Rows from block 5 of a small self-supervised audio encoder (BEST-RQ), named by matrix and row number. Rows with one number belong to one channel. Each number is 500 + 40 x the weight over its row's rms, rounded and kept within 0 to 999. All counts start at 0. Numbers have three digits each. After the name is the row's rms in percent of the matrix's.
After each channel's rows are labels from the 100 clips, of 14976, where the channel reaches its highest value: "peak on" is the class under the peak; "top examples" is what is common among them. Only what is clearly more common there than usual is listed. The data: synthesised sound scenes: up to three everyday sounds over a background. In brackets: how many of the 100.
# convs0: first width-5 conv (model.blocks.5.convs.0.weight, 144x144x5, each kernel summed), inputs 72-143
# convs1: second width-5 conv (model.blocks.5.convs.1.weight, 144x144x5, transposed, each kernel summed), outputs 72-143

convs0.120 089:423442482468492481489590468539458487519451509428490537548525426586481503498539569502517516471488473580494473460519458442506480472532590445447528538512520544442477515508548535506552571479555538480425491482502456486516
convs1.120 087:553554473521509490501471445529487494438484524501489470513440505539482639494481514476440465571526521456518559529480485541540509540459450479540487517501503516443517494541510507532523510489397497502457571501560534478521
peak on: siren (94)
top examples: siren (94); first sound: siren (50)

convs0.106 092:528515544451465482451511384495476550499502460467433526508467609523482466449530534540556573513550547453541545479589498486422515509549500466565462570486483508577465474483526489495540486587540546483528522410503478500455
convs1.106 093:550486509498518468506424569496517511510494505559524508486535541451477543486538516516500494531484466435433510559421453489520562484506579542415476520480520554474501518470525474548494540473461480481528463466518492509517
peak on: siren (84)
top examples: siren (84); first sound: siren (38)

convs0.70 090:471484503482497529448493370529440570504501419495506408463422432528523459494469490505462534571506510556482488559498484485500481467583479459568511562476540483536536504514562475538512509536530495448524471513499586480556
convs1.70 082:514526486478474434486539436461518473496487580515557524556416484449457497467491536548534451553450534512483537422564496463528494526426488474483528483496457465535480540489523479446451418499493484490525535554541453465517
peak on: siren (85)
top examples: siren (86); first sound: siren (38)

convs0.4 104:534498496456552521463545482518460503506490462506544504500420439531505548459470511467447537480616587486477533503541456462554512458498443514515559510517474487472526556505498457459541499547552492473423405483467527521537
convs1.4 082:458452539492449499562529505414520590516429483540549448548506473473503455477492566513514497491533465543479526480561456524515522515452466494582512556536533485407465466549502449587577458479505496503502545508471484535542
peak on: siren (43)
top examples: siren (51)

convs0.77 119:533560529475488541451483568554541511556527463518401533447507537475479469568459498504555501454502512502478465478532484525511474544454509491526450512486490511499527521465428573520535467557521491529494512459496548472473
convs1.77 125:480428507488544553513485470511489418510419500493550469508509501527468487430419508505430531492517430546455468499530493475504435459498555479461473465497510497540515488513544488480425495476499473439457459608409494487595
peak on: laser zap (71); siren (27)
top examples: laser zap (71); background: none (55); first sound: laser zap (51); siren (27)

convs0.49 112:430443590499471524478520493504498459508468486440478540451562426477492495486546505466533490522523506489565449481426475439482446552494483498533441525467441526534505514556489548466411462465483506587479542441484447518555
convs1.49 110:584511485533546501491555606453485497529517457526473484501517516551463500485484462499489497523529538481536534488427449523496468523462461525475510475491471453411528495458470588465534487456513495474517505534497471426513
peak on: laser zap (78)
top examples: laser zap (79); background: none (56); first sound: laser zap (51)

convs0.93 084:536450505448501479485483456498443601426449491461525456489429510474482539464500498483479531494580540518530506500469522467477474495604503579532489450540515561448413545515515459529485505475502530494476533422495462416537
convs1.93 082:501483439582494500529623476464506505514531489483517596487419523468509521481496520502508514500532529537516490545506473438498580427456424531514547464457449472394488486503503455511467558486508557528536463570511426538584
peak on: siren (87)
top examples: siren (88); first sound: siren (39)

convs0.65 098:493508472517502440492545399483450516566554527459492513481448504495514509451562395510478522562465491534529466554502530452473462445487562504541537438508516471549529461469596499518465550473500486443483472520476513461568
convs1.65 079:586496466523557516487506530560539538474488417465605463460476445488506473502501556512493519511544516519441494546534534430428464549479472557516542499549566594509560508555529483514499470502501458482471496525505479517450
peak on: siren (49)
top examples: siren (51); crickets (47)

convs0.2 100:491461532481538488547545502499528509526496473440478462503494456524530549493422455469455515508547539523503500506552444543492464518584566552531514512541511510523529509535473510570599430530460507502474545457533516431467
convs1.2 103:569518535434489498470530522497560430422501538535505518506476500465529494462507497486486456452491559412506439446466501516535486548515453498430521496460554478487456490480550589563461434521435506518557570576493527534504
peak on: laser zap (49); siren (44)
top examples: background: none (56); laser zap (52); siren (45); first sound: laser zap (33)

convs0.127 094:605521467511478502450542477505518479532521496448502495528535530486555468462551554496529467520566531473474460470494517466420513484522591452486494478459534428504441500508468478515446503602495505461496491443541479563608
convs1.127 077:487527481474499460510468560455466470490452508488360482501507505497471524476535491500506500552468415486475446543534501431524540488470450537481452498482452501474448475496496460483480528542506502573481538497499562564530
peak on: siren (36)
top examples: siren (39)

convs0.68 103:549549484476522409513499443522499567496519462525515466544457488499480470524486499520530521578561461538496463524509420510471469443509518440469493588484498539467532538482564523543551487569513495433476496468435545515515
convs1.68 086:433529556462494527458520479504505425538451511505671537509493508495526474494485483521556504539483494470455458497436556516432382488456541545548490441527484505522490497461455545457563610502499439526526563500455473482469
peak on: siren (52)
top examples: siren (53); first sound: siren (27)

convs0.25 093:493491511506563429476518451505474497482504464420428501471474484515488506488508489515481502475575593470553556457400532501498517466531465457460543525530477442545405464478528514496532482483464510544503464536477512499536
convs1.25 088:456481590508580582531519526497552500450500514486435517509557469498458486594446524420537478433551463525542596545458458499514495469484563509516463484491527513569520535455552520500539529512531483408429515449485491432430
peak on: laser zap (57)
top examples: laser zap (67); first sound: laser zap (41)

convs0.73 102:532493517496496466452530487498537525449569497479516486472548411525490490473442537500481485447558535525439457562491501528431516508485431504495480503599455548496536509562553500447474453458528504502535489421409506449535
convs1.73 083:455567548518464388538532496529492492520470491509487504528476516495487472609491451428483469418514511577433459531492475564484485554515441488490451519526484552555493524525487450464539576481589467463554447543484473434485
peak on: siren (45)
top examples: background: none (47); siren (45); first sound: siren (25)

convs0.33 106:493545516492507464510651429565481553533482502526465515468451440554463477428528542441500472498579472501552484480456448540514502495573508463459426473465580518530524527495532494501483503485488471427512403448526456527491
convs1.33 099:435519454587502545535419463458526533538480486527497484466471560590521543475482530504544463551449437413437533507479526492478519510541522480484529534470479514534496458539468457479503492482499487459449521420418572485393
peak on: siren (51)
top examples: siren (54); first sound: siren (29)

convs0.119 092:548428459493561483479567479577474498439463497476571456488488387588491514484543490557513509445420560637550456471475491465419508470454502514491478425516488511488529495556496496467513504485505495531488494554504474482493
convs1.119 095:429447551546495467537560383507499472513541483519441525466487528484496537594435539554445469559508535504544513503451498490497451532539539539486503521517483477493438537521550491455518433477495443500444581505540475447488
peak on: siren (97)
top examples: siren (97); first sound: siren (53); background: none (46)

convs0.37 090:524458464466473424501505474531460504568553506535466552539459498533501538454553470484466502422428492566548432508498529433485515506552457463510472456481459483454516499445499524499576494499503541487519456495478545529555
convs1.37 082:472479441466521488510449442530539482436435444467463476474585495486525515506467548474484498461524535522504517584495535506515486543483557512514476511560498501498488513520542478465476487473522464474485486536529438398503
peak on: siren (73)
top examples: siren (74); first sound: siren (36); phone ringing (25)

convs0.35 099:572507517484513509494526448458470514560533497463502511529465508503523481465514451545512497492538473503535498574510493539433621426465476471434471447406498469522466479539504515517471553497454519470484546517540495466422
convs1.35 089:554490533502476492535491508510551520496518496525480485417570534473456522458562490444542514444468505453443482526536472538451474530533577528524448474465523508553496443474498417480475553493515512502467474515507457554488
peak on: siren (69)
top examples: siren (73); first sound: siren (43)

convs0.61 109:478475503466507424508500561430507496516518531477500457517462475506525499510394495555576499454527611450478539421460544510468513574509556508464453454511563531544533466460488515572446496435497483491471543417546525437560
convs1.61 108:525533478514514530527580504434499498515439491565515442487575484462567505572510511493459563526417544506491526524536441551511550507526445521539584578478532484503512507571529502453515545509534551495523509487504568551471
peak on: laser zap (63)
top examples: laser zap (64); background: none (60); first sound: laser zap (41)

convs0.46 100:505461511486489504547619429460464572516461500523440448550426527519495509554476424499503523517457505407453524505499560546486568445493492504492491522441532497490550480471474473525514455512487504463494453482500497488424
convs1.46 088:549595487461480494447496506480530444517495606504517442453555464468468506441534497432502547451532516504501502487489544537489470463509499548545420475533536526457507458521490401539526535519513460443538514509480467534417
peak on: siren (100)
top examples: siren (100); first sound: siren (50)

convs0.5 100:483533491482509488466477497418450511472540475489557457481492487492511465508480501527495502479518516442546509557544513486462484402406543507478467426538511452486512451457511505500440490528510547500583497560499541469532
convs1.5 110:470523531525534580458523509444485517502514486475444537440421507512484516492532543476508498544552551542471505476486554450511440565546458522474447551521529483521578501504553569482530529533513454522441451483505618494548
peak on: siren (94)
top examples: siren (95); first sound: siren (48)

convs0.132 100:491470516479495470442547455491390565504448437427462499488503458471496453473536453557572521529547508460475497517487466469491505487602530506475536501484544463448463556574521507446515510499556477526512433466487483423547
convs1.132 109:496444503577419596546491560523518439498477557513483543533500509534483571461513552467500500477476468517474462414433475515543547541514555490488558582503460525584494477469455487535586460481541513441519625529508484528478
peak on: siren (81)
top examples: siren (86); background: none (51); first sound: siren (37)

convs0.113 089:538465505500466522536571441501423536423483442456452490518499551490556448441579522469495527493502549487541558546612492455540537565516493475481467507438476519467503561506512426415498482550464503455418458450544500524519
convs1.113 082:558574452521504470506392441501454496415475599512461524493433476551470529546491473471490501520481485503476549523472473478494534503516526487516582481517586455570450512547569481482453553533541529546433542451531483521482
peak on: siren (65)
top examples: siren (69); first sound: siren (30)

convs0.56 088:483536543529461454470488454505481505514521456516495548559566528558513476565517514498433457469625523484532554460544534543515568446478481491521449502526502452513460538533463531516509504534505523479557472507501482471502
convs1.56 078:585506510544513553510499495486528488504503463582408481501460473499510558563526525519466563482578484523524498463376534545526502493481499461455508583520501566516469532527430473499490442542534539534459481409501508469515
peak on: laser zap (60)
top examples: laser zap (61); background: none (52); first sound: laser zap (40)

convs0.74 111:461451474492479461475499439485540466554535475534541487509457473498523543541461470435481441521475493556445491623536522518476478542575499471441532454501467455434482497507451480475525448452443415484547520503574525512507
convs1.74 151:563549483592554506471472450514456542424465540476433479460565485428567444504472530490525552481540510513525485496472497512506522469548555422511478542499596488489444524546409490523449504490525546470481487491492484560527
peak on: siren (97)
top examples: siren (98); first sound: siren (59); background: none (59)

convs0.103 100:505498442512473509434617479528488561453539513478440489475402513564495420505520509443539570486550494524475462521532567494489511473500489495583539477472547514496513513508486570440606504494513515496466448481531518512460
convs1.103 089:458454476605455528461434519528407542588543485514430525486477489554510454519519433474461506486468485445435507471500498519498474514542450448524473540511501455493487565524425487527375508481496525530545557530470503483507
peak on: siren (90)
top examples: siren (91); first sound: siren (39)

convs0.20 096:451500494478547481468527445509450464501477471519439462621473508556466529484497518511517529519483510492514462551486545466488606453467402517422509528524539546528473566489511501469559498509539531486523508495442466485466
convs1.20 087:477437437539479472438545496482550451524479503460482480435547479476485495579504537514523469550536486491507496517530494483482456495550481527553490512479485434484526454496440582548391464563511449479491457497521554410559
peak on: siren (84)
top examples: siren (84); first sound: siren (33)

convs0.60 089:500446486450571496525493448497431555491539490505532536419446476542483498513550545472391512442541515427609511504485569513464458494470408519538516498535497548499479499547530508476560453482466492487495432477541488527497
convs1.60 092:534529542495487510506412499524471440500532545563443563503450499463540445531481463513530463516511498515576540529477522518507441451541563531511433510470508470518538532481472405550444469537525532508504444531503510494517
peak on: siren (95)
top examples: siren (96); first sound: siren (43)

convs0.128 102:477461522479525567469474454481507561512516514473494490470496533475457481446473508550565533512484496477509509532458527567512453545526521468530473558463427517495520437560543452445529517480525544563498523487506536557547
convs1.128 085:546512519470525463559500518548511464481530543549504539535481482483512556508463456453392556530433542492490554426503468531469541480410529491455507503463499470429535548506484534500515559550479516495512475530540462494498
peak on: siren (95)
top examples: siren (95); background: none (60); first sound: siren (54)

convs0.17 089:482509458501529505457490467544511431584526530515437523497424521452467489416482545522533533488491474492444462462484550486424439481494512461513477470462500538512518432520485545506482495586525503485583551462523488537558
convs1.17 099:526497511443531517475649506486477522566448532489468513444461470518464466465508483518507544454465509476460490531562528482538546557485521540410532482455487485528519457530532489488540516478541517499516522491504474456505
peak on: siren (39); meowing (29)
top examples: background: none (57); siren (43); meowing (37)